config.yaml
dataset: "melodies that start on their tonic, played by one synthesised instrument"
positions: "learned"
lr: 0.0012
Rows from block 3 of a small CTC audio transcriber, named by matrix and row number. Rows with one number belong to one neuron. Each number is 500 + 40 x the weight over its row's rms, rounded and kept within 0 to 999. All counts start at 0. Numbers have three digits each.
After each neuron's rows are labels from the 100 clips, of 14976, where the neuron reaches its highest value: "responds to" is what is common among them. Only what is clearly more common there than usual is listed. The data: melodies that start on their tonic, played by one synthesised instrument.
# fc1: MLP up (model.blocks.3.mlp.fc1.weight, 768x192), inputs 0-95
# fc2: MLP down (model.blocks.3.mlp.fc2.weight, 192x768, transposed), outputs 0-95

fc1.724:466552548465559478478564583486523442422551560539458529496422465466465524570527444527552470539491454497475486528556487460467523497500530551520508526519479544495492426418484543584630522511465514470449449465493489493522504457494512504486526457559479463548512498503493458526510510489519494469
fc2.724:512517454463470446484502461539510541523414512529519513512512446515456525518498496478592503528584468605531517525475525565522525462528514437510501540521544518476621568519513459448463403464492514494486524488465519459476467479491512520483537534530482591478470499518450472518454480470533540462
responds to: sine tone

fc1.411:474497435512534519428520524385498545438446490593551468550542504471518449510528502544497569539502500505514466469468436470546485550411517531631466469467500513488503552551561474540474408441486451499488531519399542516486541522533461592507448505572500489496507442451564507450517505503463534544
fc2.411:495484474504457493532547491420540543525481508476501434481492496493501439446469497563506496457491517501542525577440430562540483499448459491543473540522482535478427512524511512514435569473472539472471473495462554456381463544484504582489479537524578453461523487538481541460517469479514574515
responds to: reverberation; saw pad

fc1.709:480485526516459458576507490496502509483477506499512533525512563480515473522503510505524493501465473534480546488507490589535534436555396456492495533484455532480462466473491567541503443541505416471527484465552433533565499402644522526504447480512403476483475530469446383479545517494491476540
fc2.709:615509448459489611595486516527421495484560484493465525448431507613498530497515455504493546490549467408506528443495541424471515557391511515486498467483502469557465439483459563533509515431505500468539444522530498535524551550497444579530448497527551520537542434476520525557436458478510480526
responds to: the note F; bass guitar-like

fc1.755:460500582526523487475511447464480532476569514510504493615528550474484492432521490458529557496522495518446516530509421554466514480498401464557495546496434568509453500488572473539551470484477432478517447410475462462495480450561577525491459464528490472443522477470542447468532511494450530528
fc2.755:498479468489446525547471507566532411503464526451463505527531471506483548461487523551567525501584515550442508448462541505478509448521521510523491526457600464543489525490474609521563528394516444486453484522483477559485534471512446542462499541553497514563475519480494441520540492483472546491
responds to: the note F#

fc1.261:476482454517474527543531507472427418541434455558565483528512498531448479536556535506568508531479454462440583524437464440489486494503479553582500519467499565484445516535509463567533421456449460500470463475501508522538508444526537537551474498545485485538525517470519509486528554499432523524
fc2.261:489520549551471516500524530535473490543493486498574450632516464513490497445532495491562460584539536516430503538437511456468533501544428513567434551462475516495434497490501500489554439470491495438478452453503476474501516500528555515458486501543481500508478469496494494574536521544454504529
responds to: horn-like; mains hum

fc1.763:530516524555494584463482530522455412504504521547564504507508491538458513420483479475508528548504467459501503570496448483515495523482485468526412497498450420506504544447545509520414493442420476456543521497545442518541516474531478491461486519459552473514544468448545513502495507488498413582
fc2.763:443504518514509438461486521461479470479488495519496500452491466474509424518471548514558485531486440497483491438448507507500506536539491508427587484556501418558459451566448471526525551498548501488457553497446484500458480521458550435474477467469485436478531525525466495497539570499529481554
responds to: bowed string-like

fc1.662:514444400515476504543493479437539484486433480510528486434510498527561461514500527572481496518529383486507536455523496472558478535487519479475488501502530433476536472584521526561455480512497471516440515531477420583524536501590522509520445515546443509537509616428508507484499472421487501545
fc2.662:543437514480471540489447494503487505477474528437474544477517541594499530525452518503468542436509516480480433476399517506528464394475448545481535538439536579576498462473496505481573551412497574492575497555477567510464551501508486497505514497548485485492464482521531456462513523508493550501
responds to: the note F#; tonic: F#; clipping

fc1.278:504449494531472530480541546452467505471475563500456503481504521477478507532561520499555634548404410512509572464497505484472500513519485575519573512445538572556469510546534508538509454461506518474499500496499483464494495430507441550479438528491447498530564459435533473483563499493445552550
fc2.278:469515553532518544518432517520542426540519419443614425571493480512518537433446476477530445504515525469482438538528536530455422505507473497498507535445457451452504462519432478479491546470501461468541460545548441500364562532485535466469492472480522490521512477552467566524514492585512482475
responds to: mains hum; tonic: G#; horn-like

fc1.310:474457407503583526501518519485443515584509450479443553504505562470483487528504508524542549491481503450459504441505458513502494514451486536490482573450433561511473540445527502497519480434463550479527527455517579489459579497414530557534423441560443455506497462507528459526545472488476516516
fc2.310:494511491483472477471439536490529451522491416532559492489503447525531507473497547479492462431537497482548552486492553474499530482480482535485486506524506518547472470522452493462481495521485553446553421513629510455447516533489577538591532458505542527497541480479535489458499470500473477470
responds to: bowed string-like

fc1.289:399538551508512520452515552537477500515469454567600461523525523495481541524445498473488464563394503460454538509466448425523489501551495594496541463560505527497527404514503506498549505512512461472483462513530441505514457458570515473450568493489442469516477515530492512461488550545480493533
fc2.289:573508504477476557556468461485528462582473511415500517436473459534513459511455507522405483468516488557547481484498511610493446490541483510485448512508449441513593537485485557547443506463518465516494523502517515574455552527459514508499463491569450447420488551430489475507531462411531497485
responds to: staccato; the note B; square lead

fc1.277:461532442489474587455550450510401522495533541516510488541584536511472549481574473508533474532435488480440544488446547445498566494481512516516501487428523530518460513484448447622498530450481498553485493552474564491536477479473494435476463545463453483542521540556502477442468537520509495536
fc2.277:548463449442449518498536521593473499466479501507480580456425432509499539504494484465473551542540469530450509488499548456440487481491594503522596529486627452550485497465458529442490543546505498514441543527508499542560474507475562537508486566536471563571486538479526473583527498452513485461
responds to: the note G#; bass guitar-like; tonic: G#

fc1.234:504488413509493558522547517459502462508446478468499468436459540447491480507489509573536536491538469526478485483496466498449491531484530514519546498490494493509498584476526565519490507540450530514481507428521484526519522499427489462484487552532418469475545580399492545529532560456473534482
fc2.234:521504448443518495477528505585471494432567526557485616476472556476497544545475484478450528518459548524505465429520545441498502529457546556497465512490516525529550417486504599523537485457463531481498550553490572549490574489457479576508453490507510558550482458427522382530455529496508505470
responds to: the note D#; square lead; sine tone

fc1.734:435554569517552448436542494517492534569507496567560463486502521474441514488494483503548481492472497496414499448502450532435529532488482534478454512522458589459435474453533426465552484505447504446520504467563446521528495463438538495512524457429463478470558498461502507536549536523490510497
fc2.734:581461453520443536553463527521498463488495441427503498529499530543468521482454527535493564479484470482530514533452546492510485392526492474493544553437540492600529529577468521532504525431554493533488453519535514454485475541495462445466480554479540490521482515579495479504506485483503485480
responds to: sine tone; square lead

fc1.168:501539412481480654570530449526402496495563496482526451565548557492460504555494464490527497529526531444449528550506531425534493532435523584478516483479467486536478451488481413539558491433510467547484467500482537475503515429464545431549558504527526477549488478531466504459459496516508424522
fc2.168:535456532489475551505451524549494509483540497530480480443471419526560528549535540511455536538546501546494495485567548496444451522503536563550529537518536418479507545423442488496483506513476501536478471517522465500533494536575514469472518512524417462510592501473537542520413448560484540469
responds to: the note G#; staccato; organ-like; tonic: G#

fc1.392:439483459470512462488508531439459508505452568609471525483531473567441500560572481545566524533462448493474521512474508492471494489455480533521527496500527517514418491476515511487544471489521461480452465516585504566608488491556590503573505451568507492498584495481572430454514534456473437575
fc2.392:454503525564494459395455482499513488433578518513510484461519516479510454509490510442534507507479528511465450513545410537497492523521469467451530420511530444411465525520596468462422514530551564454541475526422548507467479513501504413504468524512543517484486482557447483499492497575505515562
responds to: staccato

fc1.238:462494500595544498484494517476505515486480496524475456555511530468472486526487546540524520494525488451484493470473534534543461436508455506494482498516530526546480453443517498496576365445516515492522463490515496464504490498513480519510524439519501532628505529479457452504483551522375518503
fc2.238:497441438497488520540460493521508438483494496495476571398497472529511510575508523474467569512513518538512497499523573539410491489529528524535500531557524453471530569399460536497477521473532516556494519489505477593589510543441474451514447535531490539547547507500528464488490558495437482498
responds to: the note D#; flute-like

fc1.175:464473564515559498557534507462522582503482543531524427548532521553476491520540490484546497489532453554457494500502454558441493510420448503523468538487526560515407499509586466452577454477515425442522458450546504549538497495617451539460535464581552521483558490485489535520506523507464471501
fc2.175:517469526487437551406435497506479448479488395469524480496474542499500559497463553418581512494490505513540439517548508482433440477472513536482530574370515576521482539498501476466522504476510571482584436572553501485455453493441479425427515534447495550526463457546509468474511508567504529517
responds to: saxophone-like

fc1.537:465495474521508536506518444487471473536473492502565477552534574496491464507493520516551504572481467461486504510469485492565534504504475493552457480531488466477478487491480525533513471507494439445484410459491515566536525441575479507565453448530449411482487480421492465445564487450464516555
fc2.537:524443515508465535543527500448434485463540450509496571538470505450501522505509485455526485533585493520575517431443535480448521517561517597501515509451534533564476464503472520517551543490449547459456538506587554537520450491438510413485511447477520477539513432502563461528512522501543521530
responds to: the note F; the note C; trumpet-like

fc1.283:418495527512427525520487483477472461534509575558467506517514429563437457510585533509546508563539441483491488496468486477409525549479501542511466460551546433494398532482556436515395475493518472524477561380482479496539494556555489563520506501471535492520562477538532521526515518520460473525
fc2.283:502524492505547558459397553573430480492442480538535481479500549552418498495510542504552516473486509469458504490501510506467497432453462534490458537448441524467472515486500510505515534545457484432598481468596537484525555553511504465515495502519394514475525461515455423528520513563445399574
responds to: bowed string-like

fc1.688:458494472575536600503484488470430487455544537480494470502495522433453555455558485513513511477476538507493507463461539510566513470473454527498512512436477543501387504479490462468554505425454493526502521578472544491478485420491479488530410456539484475545528474538449411489525462558459513524
fc2.688:483429533500486525551508559546559491550499523473486488503536482594526534437524460439525527442525539509447542523524466455425482549505485485497493488497491476507491436457478530434463550559459565515505535554505472565449474582476523565516515521512547533481540403477555598531426484511423460492
responds to: mains hum; flute-like

fc1.245:557542491562478514509523528452454547480478531529477411519427580511472544429511413530509522477506488455451481519475508529519505422515482497511526508466477536545492507465505451464518483531486488402551417538468485510518485457566443512505520476426510507516436485478472515499537532506494470511
fc2.245:536474455459511469562488486566530492498445518445502595461480489508472543489508503479423458482488487496508526512515550398426516483466529511484493543484531494530504547486520588477505552500486496491469554533493519521518509501436539508475461559475543509452487534493534496521535541452526503473
responds to: bass guitar-like

fc1.489:462457532504526446503506483478516531447443493538475512566535601510502476461472519504496479491527472521522468405474507595498483442523424491504523537518517527475499444476501502483490407504490518491530514468508467529537508475530498499546516417493513495504476482447481408409484581476407511534
fc2.489:565460464490487569535500556518491482492549562507450536424449510555492571573517526497472560508516521430477503513520520479470464554453534504518538492493455485516542478412476557528522533406477510505529540543538503547505536498505458557514441489526480500549571518490550543530468456517453523522
responds to: the note F#

fc1.233:492474411570496459520520503474452466480448503564512447499524526549427463500457529572564517530495481438466496482443441519426507464533479478565460490522509489559502528495518488497461467432483490443532532477432536565532536506500472523504500502534422472523491565475564483488549509532470497548
fc2.233:501484551417474566523557498528453456526526516504552529464433504518530474559525493466492560549496501500542492490495568521504465536501438587479523592514524553451489482437429565562529556523464452480477500456567548528530534510521546481480444488506432486519517415551519473546477494569470542492
responds to: the note D#; the note A#; tonic: D#

fc1.210:436498482537521505481490495443433510509521472488540518480507554426432452488527524527573489492482469443474495454504458512463517495461453557500475578471451573434379552444536454500497470482487555442546438498463502471525537465478474483510423466504420483527557486535487457489570480561437528530
fc2.210:549457483475469526580451507512546509520509467428483476557515492504511502468480517522448534518504510517543513512518564452529493468564524472517520463502497465524577453559424491484506522539468480509418466523555490492423542594497480544481484575488572497507448454465576525479487481412514478472
responds to: saxophone-like

fc1.378:530456423544488549561531480473546496490411461494484453448484526498514467528457527533463539556512421512484511426533519476499494519524517466510509483482547411529525516556486541584404455484493427530467513490473412579532523472558463489486456543514491493549484568416504472520513516409503548531
fc2.378:522459492475471519449434541536472508489573512478514551426512560597533517559457501518445558464468523470490414484469515490535496463464461569457533482456506541553521434505501493474561546468500590474551476527526634485494574519504487481534472505516487502491454482518524441500523539522457558502
responds to: the note F#; tonic: F#; clarinet-like

fc1.443:510505458504460504525494522511497448526364455502530422468515513558500484514531528518475483540561388547543453501465548475493523515544516454500525538457491483612491522496458557507394459501539498547476486520632485582493481482454525453516526518521518488494526542374509466429511505494521516491
fc2.443:530462464482484545519507489452465545446580514565467595455493532524479529612493519490447584445479528417498510457532533476514515505484534605418561474474551537495534413498451476546526473489498542467530518497415555486533541490540489574576468467474491490532488467561549472437509492510473527552
responds to: staccato; marimba-like

fc1.704:524458459440577505549520441456532632559470545514464486487482530478510448462493455535508533451503501525480493470457418526527514566454459507533454582472453520515484505483546467513535503445459450505500536509428538555452551488474539605508394477618499469466479526451476480520529525471504464481
fc2.704:474533560539422435390498536501506438448455494516590443486519511515548490431481565378485436508478478537526517513543466531459437499523466498522477501532541481453494513547512485470450525528524545492531469481493465466480468492478543484471532560402543510516553464562415521473470524610446520496
responds to: sine tone; square lead

fc1.217:559567484455511615560553490501417528537491472541527450508465546490476554483542453500518447520508500477463521533490510398471525573443531573544532496430499462588463511504506484537535484480457491517426460525513521509513480468470519491493485537520609464544479498526487501478511492455542475473
fc2.217:486433507540450527494495513524509465518496555553482562434491492530489581563506521505422588476515517514553526508508532521513407476522544492570504516495460505453582512456481504474464518457445477483543551530528521538573469544564482523512458502490384510494547514460557534506507484513467538544
responds to: the note G#; the note D#; flute-like

fc1.503:418511534472496498487547543504504361418497578557467556513441438519471483522483420483609501589545475472513462450530534463520462498531522513520482488538438523434494453461496549575561503531438521449509482457496498466523453420474519507439474434531490444515512475512493495505498459543481518486
fc2.503:549481453471496463478528440580494527537490502547491523463513449530456528506487488483573499529560477536500526515502504509484561527485514477491521521518534543442614507501554511497456358432489499479519518472423490509486474477496471507509499513529552625498476482485474456554416496492547506481
responds to: sine tone

fc1.438:471492525515482654503593536471453512500477494498476478558479605484465521449511456492497544482526513465497489427419586560523430516507532581518470482450548504529471449424501492491525427502484511521493481518481518481524473544489476480521497515507500517577485466496555495450437585518391530494
fc2.438:520412488506440543529516484486475437480542535491498619440509486537536528538474499491449574523511549509534525513513533542503451496545505546566548502489499505450589483387447505502467548465425522538513532532532520524560507528533508474502400498511456506498564495508563495515457483531420498531
responds to: the note G#; the note A#; tonic: A#

fc1.647:507434480535421533535500495518461422437560459456461460535478482492485505481475522468546593479498525501478538532541492545519500461559484489540549505535505523451458553507492521534503516516493528518405475478483478491502518487482440453513392586477507517560485479493482457461495525466402512485
fc2.647:464513524545507487473529552490468449393493506582526504474473467572443501439498488486564459472517541487504502478466490452498486522445475485508441475513421540528435419516550532467488549569457531429556498587530487500474473509559556596591510441499494516449513502479504522501510482492496470501
responds to: bass guitar-like

fc1.204:422538538511541523409553480428503516535414508593494461536503551574467508503520426524581472557509461517521477489480432464507548545462479539567463441505467524510494525501533500503466448488437496475518494468446549493538463465505514523502506442545499464505500496545540462463516499541495515534
fc2.204:431524506469410479451502473574489481479548433491553529453530464559478552557484499438586475459490464530440511512451485493494479486453446505497519520526486515431454525509566481445468454481476561464554476505543535507531476523470495409504475525584500575497500525514535517552493502535476539494
responds to: tonic: D

fc1.765:538521495511488465471509477513500510515493451465535555518467501517489499426476531460521507485447490502465540494478508498453441563498458523573521509542537450526507575496554535463445451492491458455463479530516469458513473462440548499513460554415524485507443449614415476453547498576461469519
fc2.765:515417453522520507499468497526534527420526429579506488494547530472554459473484531537513525508470567520534512460498504511494508479541541518496547500427500533556525506548537483579524482607467489485419505530544563451479530490524485442471521495499439552523451546492521451491479476450527463507
responds to: the note G; saw pad; tonic: G; horn-like

fc1.199:416539481536482533553494469483442503454519472557498493510502568499503521526500494488529527489509501524401524481520465502462524493559517513491474571481501513436464525484486487514524517550505499492506547526455476513538401442544474485458346495541459552518510444515435483529519532521447541544
fc2.199:551476532550506528550443546507540494533529460516469499510437439484457458488433504539553544480562547429497442490519453539478535497493480518484521422561485481497510504470504489474447526478529490461520481483484485504564524508571401574535524468513489444526436532452516491534551469489568487462
responds to: bass guitar-like; piano-like

fc1.646:415539539490509437464486507462486378408540533497466556476466392566440491546517445544567480579478489505468487533506478494495495472477499547538462443570482526429496492541476584569547541535461459454470443439509520451525519510528497469519523489618467478503515460516485465518545499516496473500
fc2.646:482488459509493456484539448541532520512435545540480507485536493494506488471536497492558475539533482554528526496488474534571533477504507424523499479548493508444637551531566512449466387480494527483491528506424501447477469488462483469480523564542498600470482538532461521517444498505535565500
responds to: staccato

fc1.399:456492491493558478486517535488510437492505535574495499519502524504414547511520500608636493572511473506452525517486499478484533487506499524543478500518525519481498525505499524557572480482435476474481441451518461459512526446477517448487538518570461441599516500473520494536527492445498533484
fc2.399:558508589531498511518547497474490583554514535420512446532545493488525497489498472421510523375355506466447559478432466498540454475499434522507539474487474542491449452517515457424503520445502517528495502511478526512498535570483511515489424520499537568464519487486515563491485531510474498531
responds to: sine tone

fc1.405:465544488480530492525540545475481455494540570536474484491571404484481492511572473460542514492507462510470511541523458480484526562500510551517487441504490534481433518450556486533446453516517495520438522438401495503513458510463464492501513524543530489472610389507467511534524550505473485497
fc2.405:506544581470535470398479533564496497508492554504516483450508453552453553477496495477529476443462520510472565556466485508485524468440434479497500502470433554412525510512565482445535487556448520450558467515558480462513611527468517486466531560525434565435536514463506499583491479542466472525
responds to: bowed string-like; tonic: G; tonic: G#; flute-like

fc1.699:471534556503454496495548505446513440575484563485537490539471438543487416453525467487531485534517433445485511559489439498469491512476456502544457465567549463439442477475510475489471496457531480525475473416441445502577405500564475487472479547488535489524605470518507562531490508518456470525
fc2.699:493545519562506500463544570491459454496521529505545427539515506433497508477490508456550488474466552478462561499522469522490514464485510504479473542451464557447509470549471518448592508534449524429530433507535563480429538488485564517507460514485478488546499441534421398583525465558447488536
responds to: bowed string-like

fc1.597:507529576494507479564482505515481474533411526566524501498532500545425466459538554489535502518556452492498529494488534451508515586478517472531405496541527374479459480468497484493451449538537462511460490420657451494597532523520491454481489492423535538553580484442531567486488518475465445526
fc2.597:451517510506496447435455514497459466405507560591425546502486439585447525559474486452596516533499513496510526502534495475484469488573498452446536471500487523491481431517512516488479533527492475437510582515497516538540477484552508456573561477470529473472518447543484444442473488488505425573
responds to: bowed string-like

fc1.308:419513518502529515494557467481472512488480511575532485536524552483490582491537473528545449562519465522483483490512501522476551513484449516522528519459442511442460519450545532568538431464413477469502483452571407484583483442545524459486518528537490500482533482520534487436506544518442511552
fc2.308:507475540528487502487451510464440516454444559497514546494461466552454478529492495432517492500532554488544532472459518502548491451510524568502483480548525509515477539520449506410458548478492519468539559514549622520481505504471434502516479501459447595523528553540517465500480511600480418491
responds to: the note F#; tonic: F#; the note C#

fc1.627:521465423530563506539528558470541589514517494472466488522483532460542475505514425515498549505507482507490524457500448514554545493507496516538506589497461516504503491508530509512534463459437486472495528508466548483459555468471526577515437479572396494473467516441484453577517473400521511517
fc2.627:480508557499454485473480552542551468481446519485508468473527475546570513435507537402594468490456476505543489574531526527473441474506429478522565458510562479511492482481542544461389513527539529477537471500456441420474489516502546485445521541457555570485499455532434524488483529529428471469
responds to: marimba-like

fc1.225:552564441532490529557547507435379461543496531496517494540436428431501477467550490544495497517510512404466553456465504456555531478475485500523506486521500477529442453507455462524511542530496363480462443467599537461491484533490530576555461492477478494479499556491512475526524514468455406521
fc2.225:461453431459462533579422469557512497543518505473508513485524495519460539485559531486565508517602453554499517481442579510475565455516499494470500548456523537539522491477465518529455442456473532486512501463419448525532558523556484440467583557544462523523458491494529539519476494470465479555
responds to: reverberation

fc1.696:502506569550451499475512542544464485498587528556523526522481505473456521504542466475482549500526544519513524504530487527465541471537529458498535519486460468534497563451498441514445469437450519554507496509585523527480492509436513462492480566439487424464500505476521420505545520524485511516
fc2.696:517465459475497507430541550475508555433483520515458500438497522565542534565495531483526525501516510492498475490511501474511519516467515518454516473512541598475490383510445474504564541508509529515546567516381463506534550474524467587510553477443447503592538454505523490472459493502540500476
responds to: staccato; sine tone; organ-like

fc1.350:522546421510481471518483473472514434591430429479516552437466466534481497461470491480528489467506448509430491508510489506502509545502498472534488549529517441531500556518494539522460533517489466475453450529491394535564480529515554508535498538535557504488511524462489522497482527467529514495
fc2.350:517489434533503512532472487460540524508487477487520510470491553512471451428460513611484511548518531447563510482440507489556476457557498470485537556419475454556467490503471455553474437428503499505478479516560575451445538502495509393413488534470452496498533557520506549471528517460452453558
responds to: horn-like; saw pad

fc1.213:530448432551476521556504544493502436483573466457456420506411467511478518468459547478542551530470546452485563514551502510461467498491476505487535468511526435471517504489540534549410513444505415540429531489527478533483587474440411431536488522549498471516476452481455427560515522489524439482
fc2.213:494499481476515446543494480462524471450581554429424514485456479505492513453446459484507510495496588434551546569478476505610478560503540418507546472470500460493516472562480556510464539445546481507462508525475564499416545504507482499493434489497555450488474524570429488489467448460444456471
responds to: sine tone; muffled (low-pass)

fc1.675:420532484521563520426536505484517479474511507531471538558455519441476526490518482542575452576526490500490473513504503458555513502464558510541412516502502491533502429464490561571592482481413471411511454511490525480490515436510517440505488499597503457524482534523468457489527497486510559487
fc2.675:547486476478479498496554435602549544539474510543483535494613513530477516498486498447615484475496513564463502523481457480523509480528430486533527489470520508481563538505580533440481391393459502502478490523487538529475454506514478495462481556513516626453481473546484492545512506502518527508
responds to: staccato; pink noise; white noise

fc1.655:456464513553487556560539497394490460503496458549457443494435520506492528508499478519529558479537491501450497484511502547474538559553532470516508562449515519398448562497461462571499508522516509491493512546473493479539460402542469514467280489497500556544492514496442509506520505495376485505
fc2.655:558501575525462499528484513517462504464520505513490462420429408487493552416471523534537488506555516463485486551546529434491528555484500528487488481494463532474464467566480534530537571516484449473464489586484459459464477459566470567467504518481524437469496584515530565542550472506534486456
responds to: bass guitar-like; tonic: C; tonic: C#

fc1.397:548509399524523526548529430451515508468488413450508466544486536472521465524438547493513555525507514477530549577481562496611484515539516496536505502483517478493525491542497520577493447435479448581441508423491432439478463475528482492460453529527511474523481516479470492503502517444470492522
fc2.397:481479494511491485424464507583469498507534457551544526438503558580504534529497520479431528461475489495473384489515473475494477550450469547471519474453487484553493476497509491460512519483468591466541481562612552500509549534428519471564477500471510533456482462538493449482510558613480542521
responds to: the note D#; bell-like

fc1.332:533464429576479505537504525459485459493469463518523521474488501467517502483471526491487560534492470519515525496520471510447479471546521454536537516469514399613525557501479543579440500501483444540467516550534431508518540463509468479503504633511495464528447553419450469482514523430503536532
fc2.332:537455529494481464387485516576424535422582528522512496497504513577542547502507550409486561440474541509483519486525513478535486450447464531467526482467528570474517446525522462443603535553484548473531464539595622475541576505486421526594497525469479557518491447526515417504506499515433476492
responds to: the note F#; the note C#; trumpet-like

fc1.716:589494419507538518609498469513456461528479505408512464533478501478509464463493458549533496506504510446458469504476495515536477447532510487544476620461487492499480474477485531526561537456490474488534490537510532512428537496478582584488384512561490463468439542447426462583547517491510445482
fc2.716:420533553521436480393468522526522451474496486524569505458489484534530527556540495405492459556487471530541440524551498467418493541495448541511491458554551508454498496520486489455462463542509573506520567487413421494543438477542545461453555481454490525498559469563518519492458503624518483493
responds to: marimba-like

fc1.4:491520546499507425475523495479477516477492483466524477538481503466444437470534479501542415568465490515485526470476496469487544473537446576535515518519549542513463503588477492484476485496524398499422477473505538487551427454518554471488485470479500480508463485531486430443573621495504469468
fc2.4:500510465526457635491506523497487483503552449555550479456535517591491535550494502485547532516516538418453496483515536477489460567451492543532415498483466487495476456459425475505494519475466554515547507553580539555457567528497484496540496495509448480568556479544557568557445441610458498560
responds to: the note G; tonic: A

fc1.7:466466531536456511552556524496472431455540567519414509572500402524468478511558541509490529573478505444484461507545511501405513420507539507510534437590533456479464463505465452522496535524530396521447474410476515464559416522556505555535495502454574483536549511467519466543497461471525498485
fc2.7:481521510521508485509477504546489516474503490496528498495529509474471442443534518585544487534564451519512479471540545524425543418486525520494435493555511527474512533501534502476508479619471497453556474496521520444507476576529493529510552503489483539568512483457525559532477451463505460497
responds to: reverberation; bass guitar-like

fc1.359:517483490543480507555501489466466454483406514513509505482500492500515511504503533468475528494517457527509542450515520499457470479551511459563510532465550384623521563455476496525418476475498429493453507548570476511499485483479495474514540586478523501509446531407526483399536564452493520494
fc2.359:519460497480491478410467507571444521481597495549532523494509525570526526562501549458453540458437551441530513466515490486563535468442471570436516458494509564489545440570473439504544507544489543500488453478564586463568572490505411514609503486430495521539529485585538420505504462532483483505
responds to: horn-like

fc1.498:467500492527467527428538493348459523480488466530524496534496528466471512548452504554522552550467504465475530514510473465501496516477498524554513531546510612482479533532496468514491483475543510530460551459499561436561461507523443489504515506498435457550504563549593543444553455515530543534
fc2.498:413560555512538487549536430475586479494554466442525503488430449475509539486500517484500453505500487508517480596545506523521541585481467471489467457574449501426517475465435507487543484524474489502506553491429379501472524505564535495496482478424505485449540426568525529520453471565544481465
responds to: the note C; organ-like; tonic: C

fc1.569:473560573519472432427510502514509502449435539538534491480519448528503541510526513480523505526494364585500482488491480479455478439538496461509493451549514474508475476520487444489574475565517487493483496478549428399558437454553492463443566527460550544545610520557495530455524519546478471488
fc2.569:512556476418495467541442548474524428512476539455522544514478481624464509475474438492538497550541477506523540558436590474487500543543479478518462582468528435501530460476461572497437519460472473484516540492470450526450548503500614540565555459575522471501454487422496539519487491461446434473
responds to: staccato; bowed string-like

fc1.481:547504472547513465508530465488524525492547473500455521493450538453506463449448510534530500547424514462498549510503460497507487514509501428478493481508545411480544570515522537534435503446515452488450471504523389509506555474436405402482465548541514503510497508515440477600548474455532500505
fc2.481:495513503509525491537486500502536485538533511427493456501476509498536465491482471536476529484501542454518457522496492476543474532503507496480486486500485442532576463551467553458500506464487490490460510583475591512372531531449497425471490469524521482520427456527438486571483486557493458471
responds to: tonic: D; flute-like

fc1.640:527457381540482476544482515538474477542441580546476512492495469549485420523562526551497521513542425471468493503474471488499539493490479511508459488526483470564458492476488487502397504536515490483487520484576463561622510505554523508578510457572517553538571589409517490501485521431482509526
fc2.640:479460518522510488526529466484520522424461537586445551516508501534484467563517514515557540543508534464482453494507465544446527458459499553448481457515527491508459500478548520517515538581509558488528531491397509483546475498563490472549524440511506422528463491599507432502497436533557502541
responds to: horn-like; saw pad